From a checkpoint of a small self-supervised audio encoder (BEST-RQ): 4.65M parameters, activation gelu.
Rows from block 6, named by matrix and row number. Each number is 500 + 25 x the weight over its row's rms, rounded and kept within 0 to 999. All counts start at 0. Numbers have three digits each. After the name is the row's rms in percent of the matrix's.
# conv: width-5 conv (model.blocks.6.conv.weight, 384x384x5), inputs 112-139, a 5 kernel for each
conv.166 079:468457476505535504513463526495491524447532506496526532473457518511505508470537458541521503521492504496489541526516509510487493502478526504517468498508502452469507521495562503488465514520442530515522498471512511515491497501488502503532545448522502470551506499515520486529504453517569524484503520498493496535474505487456528505458511501512483505532501476555505505490501480521496440497490491491528506471530520563504442490576
conv.167 145:527467520477503469513464550472484542457532492535494509496513526493505493516488480517515490517501490515476517484537514494498501520507512525467490480513531474523472517479520493494509473521496527481509485515494503524445564412563479510459573480515506498474516530459545499482521495509495487494508505505484492510488508515504500508477489498500502480523487521507513498447539473562471596456581416530527493503478495512499542469498
conv.168 073:493492518522513499520505484515503496501514505500508507539543511518499504520483528498498482502520492537465561494523473488495524494523488496471542460479489502522498467515499493500500410442509454516481462476450487509515492506491542495528476461509541518504519550523482480492457492504522473472479487523483506522468484464510520454453533513515513526498501501501499532490494473506451527525485512483460520493501492486499467510501
conv.169 121:475513531454505507474508523507517465493514457499489497502520549517461504527536455464526496501499530483479487509505489508544480505485478494550500487511488506519478498486492510510517506511508506479488534514457504501502501485527549486502492495518494537485481483510489526501510552483482477540523498485486470500519513469495517517510498493532429534533496510464526550475516552459497511511552480498532443480549481485483491492471
conv.170 115:515469507453515482501500520500496512512474495513492507515495492506484498517469520471522507497495509490515532528515483509527498540358531505503445480549503482506466513496472510493503484472525492496472500516520498491522483521480478473500484504475485520502492499508456482504513508501478512521557477501509508497500490506537462495519524501477560464478480544451528472517516505498482555491488469528490491519485509512481508499481
conv.171 118:528437515494532506484502487505541432513479518506465522519516500494507530469503476521495508529509464521482546475514480501502435533518501537486524471544496515506475495483510479537531511536495500485508486517483516501475534488519493450496526585490492499517495516491510540519492507503503499508465489517511496490489520509519503473494508436511510533484516423540512523498475513464508559489514466524513494501488496519507492456520
conv.172 073:535494515533502495488489505458492499509501479485485488490531486519466520507488480488483461505477464517493498483473502478471489481535493485473489525506467467481525526462463510517478533519502512497499493520497504510504496508480539509497482504495512487520519511517491504491492501499503525504493529514516477507482482465492457519515502453458457501509486505485498439493505488519478505554494501496465508539494483528511478550492
conv.173 124:468505509491526501482475496498470526489479522551509499463486542489495493465529469523491483478461484550465521507499477467481569453543486482477542499509493489509479496481523516499497483495540473509503492517510504508487504483510520492512509505486502521529471517501507505494492501491514495522479501487518497557437498533522517472505488495490487497523521484518478515487505506512471472547443525507495491473525516485514490504526
conv.174 124:471503503450505567432533507440533478502470522472562441476520487555487528499496485515530491522494509510508520515503480486518529502479524492514525434540467531488492529493511477480511498528467490505491521465508516469529496472535525497468474514530515492490501476548456490465474510487525520500513487518489468523508468525517500477478491472517495507518502547469472516501520431493548455536494481499491495477527489497514469476502
conv.175 110:532505508493479481495511490511461493516509517490521510517468458480501520495492527513494477529477473485505483473513521454514540501512486495479533473521511526494514480495598530450472464481508494510449535516511502487522510495526470508521506476496494527519500531497512457491519509459493504495520527494485469509480537477467516476545591474518455532484445529498541544483498495540489493548465480461475542500499497543531523487458
conv.176 069:491490465463510492490503455519489498514497528483514495571487508494507541487496495528517516471471507475527486537540486504498478471488524501518499512499508499497543516472518511591464513507470486515488514455495491490521474510469505571474489491502531501502514493517472487455532524518515520475516488487492522547498488504508471522549459475512510497496523517497521507505499506504523493475544517504531542519490515541476522451550
conv.177 066:514485509486506500490515492516512510542512485517489510531492495500525513472494473478500555544511492473469485481521515482508520519489461527550507477489510517509502489523517501489500467485501476480506548505506482483536515542489519523527484488466450544456464547502510504480488518481486524506524530547482510552530531496537532495565454501544520526499484525508504530521544487494551453511484536532493479506473499524512548511490
conv.178 083:491516481480492499510498497481514542512496449519483448435553461529538506483482506481524516494489524497483467490486508491546560493503510520474545518457498510526467466507511481491525504489492521495533455496504540520525488464494454537463557463470539505498463516461473490527494510521506480479508548482485539500476489499547487462471537521482532487515461489499515491527490471482505518496483500509463508504476480470457586616482
conv.179 079:480509478504526484519516517525522490498496527485509514567514504496492498502522465489510531518508513512439536458470459521497477512477509507455487506500504474467500529538488476469527510480525456503487464488511528491487510514540467441499490516514476501514567487502526523500505476463514524504483548523514520465510505522480461485482512507510490504493545480509501476492449494533540528538533487477452482498544513484544528444464
conv.180 123:481509474523505482500516481463474502488468518510521442484489434552493511504490522486493481484487480491511499482527485530483511467509511443539475510492507504522549497484502511526478528495452521500517499475520507510513446501496540511467503521569482479491494488523477512490471515539493495480523505504525511526466463485496479547466484470504528499493535552399501470570530428504465503503480489498504490517506495500478562495482
conv.181 104:526512509503476509499491494500487518492509469511514478470473480506505527528514517484487501498483457515549506478486486478489492482460440501476487483474493486497477473494489452448522485515480521521482519475509506494508467489491480479541540516493513522493496523501498503531479527510512500495483502488512490493506525469529465485452519517508475500502494520455535485494502502501499526517521506503496498510487512509493497496526
conv.182 080:496513504488501518522507491497472479539464539500516505519513527491523505548515517510493510492497529485489462494491520508498502491488525482489490543506494470530506547518518474535483498477489527508482485512480546516490497461530447500496497503534456480519544519453488494521510473496505539523479488445528490504482494535477494563508496506494471472526520504514448519514492505476524533486505512526524489539470537474563478436449
conv.183 065:496487464465448511535543531488463459494480513531494530502508486479517484509505479526520484515502495541474504506464504494502523481511484490521486508498472509458456469446498441525496482500499568532470514510577500479506492474491504473522515534549529521530544511474494513490508486488528554486500495520494528495522475517486538532464539523524514522488498517518524472515492539525494518470484478518489473503509482450529524560476
conv.184 133:495501505491484500459520534473536484487541478489563437495542494545479499527472539517462495500499519507516492502477475519480509514485516459517546454520498515461491513492515503490506530466522539453472505568444511502525460509527513481477503531542490443537501505512513494511524508453487523496514518494493487502554471506504501499508485497524492485511475530547472524488514558448495505510545473484533472457562470502470508492496
conv.185 126:516515521494490499504521501502484487493485532515523502465470482486483492511493510513470514512488507489508472472512446506485460482470511497513528522499474488494496474463462512543455490508503522475520477514492508507499488498504473495525554511493490499532506501488506482504491491463491520486525549500496512492497508511469465500482483506506484494458492475490468542510509483499496489471457440526456508500546477557581537481438
conv.186 091:502497524499493510499501510515532496523508488483508512531494501488495484479492488466496534477456502506499513493540482488533505471474549523519481499512539475466514510520517475500513512495505491510504499513528496483532503524505555529523470471513502487502481473508512537473517488464526498460518493511491527508505500493569462483470538482468516500515458521524545479506516497519515501470496526461470492483524478536520479431485
conv.187 119:498470508516486510507490482515512464496522509514492463510530515491505511480499523496479525512469520508501446519487511498539407522546484478477531539450517466498527482491502489495537498470497521488502519480487514509477476536516485485508483510508497494526495494486487488516492516489475503493507480543474512478490567478504489570480491523466516529515498498499493549478521487528512513443507522489518497508517478513481498496521
conv.188 107:524482458510474424553498550517471514507519502492493500488526518478506516524492493490520532499532489486497497509479503504486499522527482515500417546463566429471507468522498519494498500481496533559523521497480505521459512465486488457503518494482528488487516490513477498540488503513502507505508496507517505513507459515533499479498497543464516476468536437518495534486503481485512501513504496503491520524501508483550547529507
conv.189 128:496485519485501505494500514500522488538502484524461501524483502473522514490517477500519497501491525513515516493509493497539444499472527502447571493489492459539479484490472527517487517547431523512500574392504546501493511487522516544474496536508434567506492492522483498499541463514503480507503524510485506515475496518489541483498504499511495482540521495502501562488566400501519504482460501538487495573457500509510502482501
conv.190 132:552474508536404489519460498521508496512528484511467543495475509523497481527496510463500509519506502516493517500488509518488511506486488513455522547444498489511542474511501529455480518519490508494489545474490510507470534532444478538460461550510485501540474515486487464530500493495498522496484507536473492478546496478505479484518469482506553444519492528513505498490490538487507526518467466470488527468501536496462503481501
conv.191 062:498476487477536530532561508491455493456480484471479433491526466481473503533506524510509531516511527459510517500519510472534514518511538501489503487465471444466506544547494487512518496491472488484496505486471514465477477486501462466514478441463506469509465480468475450477488495478526513495493537474520495512479504483452511493446549553521502470506495514486499512447525475497436480511482499536471476477477525478502467537485
conv.192 076:509495507533542494525467521513554502456510499485531578518473536501520523517515533489558489512502475510503513463468480514480508493507507518476499482500550482483535529483478527527502505518458505499501476507526516510500516554492514465534524500475500477546502432474535500489505491466531520476527497506490513506480533517492505517515501465497479525530519565488514480519472510563505467487514523501498517502500518490543467467509
conv.193 083:504480505495508516518471513512476535501534537532483509507514509518494495517483519486539467541508524496491484496508531479519499511531491514494499488518494485488508517502492504506511500523542521511507468489548526511532503503501546504504443501526525473501474527508488484499488471481548528492509487537507477519523538504483540477505456503493494509475501485520501532497500492553525473510511538483476521471553488493591565570507
conv.194 065:506470487517501498547522523494498490471508471535494491490476470508491523480503535521538526507517468487544479443545503505466492500533539437484446503476498515485542513439474481522493511473518497501517508519505538519523483490496475503463544536504520488498504463536486541474495512485477486501472477483501479483510449475480537504521511497479537463524559512515524525533488496471523484527507503486493491491498512492456531494479
conv.195 092:498508497490490504531479526489502504474523486508519508507464524510522495493512503490514510443578538487496503462522496475520500500512531506487500492474482523514547497510495474502538484488497526527494494506505513520471484497498478532530549484493522461494488518522532468464465533519532534449503502512458468502496553509481521539498593495487508487527493516506496485471545488519501529514496454523496484499503512461516528497520
conv.196 067:499519515503528514463498462523516470489481487480518506515515508529501527484516529495528473462415543501541517502512511520481482518549506477499504495496518543516503513464519514557490524532528492488493508508528504472504489503473503549502489498503515503502469484456501480507516532538504478528520553524474530474524501476513509539563491478486494504531522525503507502483480494503476462513509532482532511508479471516483485483512
conv.197 102:501493474507511517497487513490510507506498462540508516511501457494487534507476490482517510436514515495482424424487540554487471516506529448466494500471456487509499510423510544552459534473463505491507497496485494485530500510490546548465483493511483501503533574494519509523481491504496519435447512546554509504488498498521534495521537524526530496462486510506546480495487528490487480483469539541514505479491510447506533489482
conv.198 115:438493542480539506477508532493483472561430541458507556466540513474506513483489482519521519508484516516491511525514544498502499481497514454494519445510464528484507551482500498458507508500431547481518475451518487459491531490548497485481553542479519504470506531490486485486512484504505506489507502521482478504525494493505476469485517512521462509514487504525478517485499512484513489511482490533493532462515509504442450481503
conv.199 095:506483498493512507507505531492494487519496519479492493501539503492497503492466485494500475508482461506510499537501519481567505497476496523523527516513477510512495498471497471453471487500487493457494498499522494529510491491503492478505471440506503498509495587501504486509509486502494486484461468473480482495488495512492512500528531524516468493494464500511478471534517514484493543522508508488435535496536504489502511485528
conv.200 125:502475527478496508517485504498509517479499512521503453563463503523501524469514516459511498478510517501495494510493538484488536486499508538507527507490532504485510486481500511507489477530479532511501508505487504507495504533488515508534519518559458467575459488494479550471527498489542456526493471509502518522479475505497505506500523442543551419542499500516465524505510466521490519500483520493505519463504499479505522506504
conv.201 086:488489506496523502463503493530502497522495531449529475504493509499514502488506466508510508510517527450531477491508489482530516503479477488499530480517493485516465469481533481504531489533499471519489511508487499480496503482539515516476440513516505522462512467490523544500520506475478473524508510477508532468489468546479480522506451484471466510545513529533486492510501512487532509462530504505531484502485493511527573452474
conv.202 117:496469530484493523468539465509518457522514517454559447493575460525481530553495543471494516508500489497508523475526461520498475507516495477501529465519487493494502525507485493484512474484514537517497523506450491460520467488552473548464500481535463502525480496503511464501485537461503511510493499504499467524474513511494488524496482515501470527496489506454509565472556466463538500498496494487511498471545513579525449435516
conv.203 087:493485487496483524482470491492509471508478489502495502493507500472519489529498498480486513510548502487420470551550536478452467497470473484479506530515474504507520510449490494469501489507524510503475494523504506498502497495519528551478500508497504503504518540503515497464488458488526518592602539557562486466496488486547527553526488510488483495494496518511483494475516500497481525488539522502491476504522529527514510501520
conv.204 063:469505497511498492481516511532482486522470482461511479508493494512556504456510509521492521508534487458509489440468465511480527492513478500490493479512458501496487480432464506470505502478512503473524463483524488475509515488468453496532519509498539494509514479455461496471529514531490448544502453491481529497542471515545490473502486491512518518520513494531518477528483498478491553503494520458478482520495511492503540518482
conv.205 087:512520495473497525490548475533512496491496476525535489507487521524450515464493487522492508499501504492496527482501481531493545511518487493484523499488471551463511432510518544500500517503524523483506492493558475495526494518501504479502470475522515492502520532495490512479529544454517454529509520529468522514500510518523494515494465469516481511476470509490547496490492495523508513479484528496536501487512494500504479556524
conv.206 118:520482507484496497510507491492520477472521484515472502496501477520510514517501495501503493486466535434486507504513486531481474513489493491523489482539500527521496486485507495508509512525460527501509488489498504497508506462507559539481506490502509519495482530495466497512504511484524510509503530522491497479486540463480497575535454485516478501510490502503469522488461518507499534506498519464541515491515458515496473479516
conv.207 108:467482495519511492532489513493476494525493511491486521503507497505531519489515492485481492508499479511512519460459464497476466507533492507505517469478477484527533532466464506533506518506526469492493507487495483470507515512499468479512490475476483497499522552493532505487514506494510469516537521496455492521516488458520545538457450492516490505476487491524517486513491484466522495501521523487500503509507483530520472451475
conv.208 126:499490518497501499526476502500529480473491498488546449498535484497531479500465550485471532490499521513490496544450506506493473485490492521463529515488505473544497507488489522499499503496519510476505484525502498525513452515503471502514505522497530449515501483492508466546508490488502493506530501487530504525501485505511492483509504510471565498470526512498506478486481492506509483494508487549508453571483485482532477490578
conv.209 084:529484488467495486500520468517514509515487505490541449489526543508455481518509527462516524545500446468526470519475515481526484476535478499511529510522493520498456529493447482500502508463514508512489506504499521484497499498516502542510501513517512487461528492526486493507511482496496550538538513503461506483542494508490523484473535461509503507554480529451527495511492479474520528438483530530498509495476509506527481452584
conv.210 085:506485496514507486502474514480538493494491488502484498509464473547545516491468515498483490508482483504508463508567483542489489526480485505466509513521505514490528506478527461481521495496514520476492480528534474508539492522462493514468480515522489486514504487485532537469502503543517494529471505451523517476473504514526494525516456451511493538526496518525450502475533495532476524536518477484498505504495490554450496529448
conv.211 074:494521511533472493490513492503519514511473460464511485522498490495516531501503511493465492520440513546440560501473478467503496498532531499469489507511498497511506477544415537475529491467512519499500483508502541511486487506494550530491451465513524508492463498515501557518501513504497470479508490470522526503494510474516477507416499496462501502518498466505514512499488539534492451522491514522561520479429447556527516493477
conv.212 090:480488485500540483480487490507498485505522491491503484484472480505524523485492507497520513493492536516495482542517565508482527515512483556545505476457504519489515516570578538501467563505502488466516473496535498503479501515486477510469479486514518500519470439494497487462539514511460490503484533496512500508517506481511474464513481497506516485512509482513498504499501482528521463489508481535480472497527508457559559479437
conv.213 097:526507520468522503494491485510476497519522506498464501475518525499482499487499496505489497518510518495510515516496457491465474530484506540527518495533496479506497492513480529480495503521465497477510500504494483510492495495511504512533561531530504499502464512472483496510505515487497490526540516486494487556507520516493442412533348503507505487507528506482452483506501487498477517495492475493505470520487491460470514514496
conv.214 123:502526469499485513513503497495546551472504487509459534476514505490544486513501473526491520499532481517504519465530463561502608443510508525448483512531488521483503514494508495466493494512513489471496496519476488487479518481512479506500484490501475525491503523455499523476507508479495498532482487492506498566435523497511472476554501468554504485494486527545481500496522517500492519515467495526495519466516495492536459522517
conv.215 121:509464499489472540544393512500527464493524485497482554513460477547517505498486527466510487509522475509493469531552479510491481532498503518478563501443492470559454504510500510490511506500517462496485494515484518494479531526485458559502501505486484537505489464533537456499471503517494502542478483487509512465510508481486507519479509505477524499504499489484501505503461500514500482492561467480461497537489515484484469500493
conv.216 080:492499478507502488470525483499515504504459512503487481473514490497551467517486456512485567515486483504475536464484504504482500504498508500525487499511501505490472513449495561526444540492480454470496514503493496476505511466498481476466549485504506493454529493469506487529523479525515512512505508475511515491504466521528528473476506490514512510490511442534518484551477496437536549449515489497483495514475473523554548502487
conv.217 119:496479520451525496465482506498507504506498473515510486509504511572439536462518492509505488523488504507519518455568480479501496499514484488514504459520500537500503485550481477497490535490533490483524489498504491502484520465530470516477567476502466533486508520515467528461499547447535488502488494481498455514508477516462506479506503494554418523527520510506506475479501517501486526522492483495522520453514495522534468494485
conv.218 074:488492454488489505508480536536509510497552522501518495491479495490487510493526497503465522480488490568502468464473526504495498497507522481487520531544516441492490504510497477519511525497486542524488462528493531514516496488502472487500466485486488493566491472509532471504497487528480499499440490465486492518488519508545442495436506500522519518517536497500497499524479525519473498496489479500507546501493526534459473539567
conv.219 097:498485493489457494512507495503514508516484489529507484477517524507488490510468489519520473508545588569563417468497500494514494476462483501512501516505482488500495510535440471471482476491486502543496497501476536526537482501486500515521520520493538484501521534515499489508489487500499517471522496479471496507511470495541427463481501514499489500505511532456499509526537495509464496511490504484506469493512507510477538513477
conv.220 093:491492469469479482452541517530471522519512479507500473498500490521450496486504478530497486504487489522515482510512501490493509471512501493500525466494520507459442482535524480502487501494494506519471485544530437480519461513502501525459491493552463520517471467491482534531490569490486491468508534539463520493499485520491490505521520508490498480544455512475503479494476524473522501475452516487516491492514510468487481559495
conv.221 071:494513505523509520493482515479486500486482508551497529498486518530510545499536501529513504491466507511493531522535498493498472489481503535494489510487484517495516499449483546504502471468496529492508470490537517511489523530517498507480561542510479477478535461514512493511474480500506462512512526520471501502469525505506520538502497467478512524503518483506529491522500487520481459488535573493486488472503488511440477486523
conv.222 126:493474522494503496502487498492500522460534482512509487483541457511496520497477513492525505473529509490493488449501484481493504515487498508543482507507493492506498490479510496507501467498477497488492514490511480502517494509480458526453550471484505519490507503491526500516485491509514479509528474516466484524462485467460514484551409527472525477508467506444543468503499509512507509475515495486498494520521495515478488530486
conv.223 121:481510485507507488490503508497490496479498510467521495503512511515469499520513519477507505499510517500480529538503489487515504488505502498558446556466508519463530482526492463535504525479561466495522492586423503504532482524461473480556504483480505438546513473493501490513480513488459564492522513480489532462523484492493508486505508498509477518501542501523494481494459586455473482519513500504461508431581511515470509533472
conv.224 065:481500489545499482516470527523531510530508515507475493447504456482485445474527520501451502496475527513494484487493480516490460527469517484460524488511496486515494508460518494499497514505518519511549482515500517475515526484521545496486528507434475481473506509468499460503522495515519468480511504505523480509489454466522492488515496497526518517533491516537452506516481472453456469505514460519496507497520562517506427521513
conv.225 093:494527484492485496512520512516484501518517485499475529461534473472483533464512484496513522507458513527491477423473556482506474468502518507498505545489487500496499504492512462497489483529499545487478538526490479498510489497504448527552502473506516484520483503500483506478516513499496497505526511516493494477518532522485518454484537499494509478505467510539494508494487523505512533504490485478475518518506529509468480512467
conv.226 083:522504489495507471505528531502498532490520486476503497537511515524488478516485462485532522498543473479510507469458502468461522506512514508489507504540513495499468485517430472534561470521533478494520535511451473506543492494486508474504528536467483547519536528509524537454512527501462502489476490507506519510487472465474483567523505511494509462474489518473483511485520483503481529504486467501439508530539487496520510464459
conv.227 118:505514461521506474496499509495512525472493482530494501475519481475560503507501478515505510527477460530497542492513442539482504471502524500479496485542496532503501501515478505511505518459515492493491478552495478494519529493504464489514524526504470487473529540482484502541475502518497507541472447460539489519476484471509477451564520523512506507485494489530523485487516526505483513546443516542486543493488530507514484524454
conv.228 127:489501489522497500491506481483517500522483520503493476524490473507503519482529464494505522497483495471507436504498468460475519479539512540485536490517483506509510494480503541518480483473517468498477492511502514509500520490495512465474465489469536488549493490519487519483502502494498485513487474515468483489484471495595425527400556503529499528473472500514467483507514511505486489501502503475528506528476496458489478534486
conv.229 127:497505436505507478486552455536499516469526522545459464529487523499508510460488481518509493520500508522517513509499501507495522478569472511521451498506500481466523515515498494529469490510526479488494503509505489504518468535491492465529499500491475513518506502485506509483488496528523447539485513484531517511449532507520487468481523541472499542470514489496551505500496491552474524487471521442524463523471504502500475486504
conv.230 060:488481515499518513525491482479493536479506477518489530514521503488526527503535462505506539468504539492533509507482501541506482493532499495491503522528501483516518524481498522495527525509482496533534514511510511471496514487515513537529507486474527500542525489515492491483493470485482457526519472528510454473479519539526461536496506482484487492510541531515472531481478486489512477467497469468502510500525471423442480493445
conv.231 109:483481497491524535494516488511489515527526501529499475536454530505484538502490505480507497480494517477472472516489462468501506467494517475473498513501472495494516514457470517521517508567498458467471514496521496521495494484526507480481508535510485510477497544524508528474469497511472522483516522506500489516501516483563499526565504480476492521506484521496500548495515490540476509509533496490514478513473501487508565529467
conv.232 085:497497523511522519499497491486489531516533494481529506491511550459474520495479488501454494525474522462501506511516524418511524515485504533504490512474503459488506523543492460453528542512486502524507523526469499496515500501511505526545499479513493506504512511527469450502521486468524507446535522538483511522491517502460548451511490498488497488492480481508524467510507522499497457515514526463484491469507495509488421469592
conv.233 137:468504529491492498482537449537476499561449503511493494521518519502481538508494488462536535493502498503517506506519490531492517512498478443545549433445443515561502461499520509502498488498497516492493527496502478541516421549467533469490475501507512469496519488508487526539499524515495492504532487491529540471488492518492484492502505529482488518498523494485551520514477495496528514500471536534514498488509502507407536576488
conv.234 068:461480501490536503501496497515509465498495503460498476527473495492493559479518501526541491540478506507512517558510559454538528535529481501447462493491502503498494495508502451537474502519493506511560508509498536488511519495491508508494518485459483492487454486518521503534493497512493490533537485526480491516462488469528463529449452521500503508520502483517541546493519497474499484531516486452527520501486496513508527498489
conv.235 070:479527510550510483495507529512503508509496526500539492496515530556520520540494486536503470498525497516487550495465470485445493497500487503514503491468512501516470478526501529510534501493478467516489466497480468525514502531490529505522546511516519502487515524530504497494518491499438503475519499551450507505517479486486555485458513484514493519534511524483535538507491538483496472534479500506527498508449488471494563488521
conv.236 082:505480498527510526511490495493499498496519496507535529507489492473533479516485510512501476521421511495509491464529509488484498522479482498499511513507484518518503538503520508491526528507501547465513490467490533531519495500529535507507482454511519490495527484499478498518502515500481499492509480494528504522483528491461518491485514484515494500508518507514521496517480518517490511449499539458492527479489519495534487498520
conv.237 104:464519454519491498507484484504520492528497525460488483508503527478517471503502508504465517503493504487504483506491473513465509513529439546519502511512478499485509467477494512532492482485498506508510492515501491501496501506496487495555554519504503499477503481511476551500484514526497477533542500505485528507526470505559453531435480483506465507472503508476492527498486507505509493485466501509517490489494504502499528572486
conv.238 125:477540530501478525482512468511494484518468485471473558500500566509513466498484491513502511476536496520458475511491499537487528504489519496502523490490494509492501489499486526528451517480494511484493498520500488478518511508466540560502457528527507465498525476521534468514513498489503501497482499570517488532504490488486531487522519521514462482494522545527424482508507481491497491523529511456485502488497525523516461518525
conv.239 124:482487543461472519540370573545487484535485480505484524506448508507509526491521510436563492525500489494487520485490516497489518500504458507453571485464473482566473469499508521504505484503524466519495521505476507519475546496443463510490512531536447520492513497477535486505487514485484497514486517526492513513453536471482506509504488500502515472497502495512515481522476464539480494484491485492514495504498496534480475478518
conv.240 127:476556443560491498502505498508490497472480543454527480495506498533482526497447500521511486510496518486496481516516520525494503497484506491535418544493493538483526497482506497503512510503519465532504510519480505519499484510453491485541478503487528426545511503512477513516480515474515523510495500513519523489533469467484486505503512504466555477469513488531473471507483517499491499524454542512490513481488521503516547513518
conv.241 081:522509523514467481503532499512494485475521538513521493497519553529489503491488519525484524521468522477474493514525527531525505511482496484480491493509488536498494481503506486498511470482521523509470496494490505500540492486457499476498509517547493480469512479533517523468510514500529501467536475502456521518473469468553501485495459472533490530516523580533495497503450492494509520513504500484481510488550481469477459585471
conv.242 096:517504494491513523521519498532533530473490456508510491520529496488495480514490486472514480501519501513588472484513498511479467485477474531493483492478501481455489510446488490509492467500503523512484517503489489503523502496498437445551515521496517524487511514524526496496489520479498480402436495494462528510517477499512526505491496509497504488524457500482492513527527514479487506534518476490487524479493488485517507484472
conv.243 091:532507519486492496466496489530505480518473478514478497508526508513468487475529465481490512480479516520582511547505528495546491472487471426487506531500504502502465489498519536507450508493514551521505489498515520476525506481533483488481488527513498505455545517509508511513509498474467501527481502488446495496506496503498495475497448501504501471518492481500513542510522503478533531548469475515545486519427503468530589550457
conv.244 086:495512509511452517511491481483505524529499538489526513469485524522497465485538485505480451508488518506473478508493516507458518511521472499514479516554520508494481521481523510503451488488495537544523449509466548483506475516524489487485518508515544467496490492464546497499519496465485522480504506512479501502538491471547521452550474526473545485467514480504527500497469526509490496492473537451513479515505494555472521534559
conv.245 121:513536450523505513498511471497493544467525454502527482544491526533519471470479515498514501538471469476514448482532518528508516502534510546475492499484487510500528487479538481501474525465514480480499511492502479514517477487500449489503503469500472538485535501512471524471472512506492490491520493538452500475474512515509456523486474541451516493510504573460520454529486494497490508481505520484472471523528492474479494533489
conv.246 067:492501493489506494512507489475503522469492501481486506478474503452494516504486509495514491524463506487511537460498530489537499499531543529481467527479497471501486490487488491469488524494494490504462481467490475472501508472503466530505541512509512523527503482498504480516489489472543507474519482464549470481473490524484568472498527521524526495467479492496531480499432454481503477437502475502521532520473515521542492489573
conv.247 073:498519537518466509519502477483503523480534508480527514431510467496492502500473515500486501488522498522523486456476465564526510512487466488487482533507495477479500498509485538416526514523481561453484526503529505473489492523515537558498476466511517467509516500514502487552485497492522485432538508503491510473481514522460540459486509500536522517497472521493511508490498517491512503497488507507479535480528550521571440556479
conv.248 065:494507511503511505491501478494521485482465470486495481511498558511507507514506484511534474568480501478513513488484483489503487484494473508506510474473498521480523484513505478508474516505549480518472518503468475470483520498470487468528491512481497449534477469546482506470516517503557537489491525514477467459495446479565496482487509508530505507484514475497496489442485481471478504502508497503511508502469463498487453469463
conv.249 125:484524505499496522493487484525488509526500506530501487476492478506497498532526495468496508505506474501510540441504495485515453533539489511478538473489481501507489488497511497477526461512522495486549498482475475534472503504453503518507491447522465526516463516493502487518445532496497522521512491519503521481442533486499525496503493441524557462486501477520548482543455466538490540522462494490439552508456533491472469478544
conv.250 075:500520485488462499511501499494514511512512469532490463429494496480472483462476539486483511500481514509513503475526527481544511507514497503517476530502493465519520511448487522559496509483501526492531491487494523492480473456501542534505491488541533508493457515530511510482507474462506493488498482517548525514505504527476540440536480503506524492512492514486487485475501492502510493495472470505504501491484501472478504507555
conv.251 064:492508489489476506495489531508467538505500516524499494516482505464497484524501463484498498462472513505509482527528507543465497493512499489517480559557495477472507515529511472481523508481527454573478513543454500514486497507471519492515519477489499523536531521555505452443491487501451510498500516517493479523515541527500486463502477489492493484465528527535502529501499525523517497508531498490510519488522508510528491445490
conv.252 077:478478477494503523536488516493493508484541529515472512518484475473489551485486484518524508488479511479489486477529503489468481508508512496510470486519481466468522510470552484516486503520474522510505479496532537488482498521532466510519497505496508498527513518485500519510488478479546558454495503469511503517461526514505518494510497489515484529511475490507480502497465505536544496538518527488488519540547482552549477545548
conv.253 111:534487514480494492502506521485506453518476522510481480480513531525474513479473488487514507488499517483488528475489510545509491519488485505490454465527510463491482516477479479531528496478491523501492507507498488518487492476520472543528548531505474483531535544504497520526518498495501475485507542507513478461506484506470484482505522508487498513505533489482493483499495525522502526546480476459512495509500489514503504461463
conv.254 108:508492479480498503493489503510504515470495506496508504491488529524493495456487503514550489482471509531528508470512529485463518506516520514499495489478524528503482467430540540518477503508470492469509511472503494517530514473481527525539538476503510489498479511491480508485494527494480508432542513521445536489514492506524530529517508502505530475535539536508510492503504498511502485461491470477498487525498491486501511508466
conv.255 110:479523515510484508522510502485491518510499471537469510521503537485526521476531501472481509496473513523516498440470517565504516501481474491507539518491488566521499458538476490525542470467513527535470491526506498501487500518485448522526498453528486510487496504478479544569485510509520480485491485459504515474473467492489533484483457521529510472475507490505541493509493486491487528491460526543495480504525535556529538505543
conv.256 080:519475520496531521510513502486517494521478510490549472484484488506542497495500501547468495533472527495498491549496487449510440499476493495536500505502494498517499506508461505549493534513465485520497553465499489498532511452514487535464518491517511488527520499553470530488488472480499495452534515502452510478515446522511487471467453495480504488476473496514515454513517461474488485495492456493522505504493537521526434488525
conv.257 072:532540498480482497487520476492494481476510538501461475501555511525491475522490503510490527513499505418505498496496480516530482496487523526484498487489520504504484497485475503499489478487482541510496466521493487514486460477525524522498511492509545479451494507484501512479513468513553506535463457487497526504516486522494502519496491505515484493498501528484509565488473491485528473479511535532444491513504491507471544493448
conv.258 131:523476459535495449551575407529506521467511491525492455559457507491505510483469497533441539487518504492505508516481528480489507473519468562501461534470536461449583463507497512560461527476509522465497490512526484506507448546497489454516546489491525486523466525450537535464498496501516500520497491481496479529489470510530464533515475523485503514489530520496510493503523477494488529498505483506493493514497504464498511468512
conv.259 076:492515493461500539506490481552500509517462487519493474495506467508495480536560489502496500533485508500465510509511503491540521521474520492497491480507471493494469499470508531495485504496536468451508520520458514503508534454509499506493503493456526515462525486517500544509505513515484503481509522496497502475530464477499471507527470528494499486516526557519490485529458511476510519509497451483495514535482505455539502460465
conv.260 117:491493501486498520525481495490487491507501500515505501471506495480542497465495493501493502476524523499488472467580588483483520534498488529469467510493549514526503525496493509585504470509489540491478505510512479482517509489489530422445466489498500504499502504478508492543530511484510493493560528458454504533502488463452440466452481515504472487523496526519447484488532518472489481478519511503485505510523507511489454466528
conv.261 130:507504466505508487483522496523479521511477526481557477435527499528516482482474501503477533526496494497485495553490489483490487484523503491515456553520493522504461504487507489501478491517537478509495477558484491474526497479523500505513512507457584433493537498454549484499489527501478491495528484482514482492475513505521488519485488576450537535420509495489476535492518520449525485497516515494472483514489519494459561562454
conv.262 079:513504493485529488528509515479504471511493529482495500536487490513529532509512501521497504482531473479499488505548435454504485499453519533474481518495515485534491505483503499492465501515489496488526486509458519523515510505475509447492463503508478499522467530484504495502490468506484520486561594511454514477492513507474506543519485521498499467500537536518522468496489494521530534508472476505540470468463555474458496446510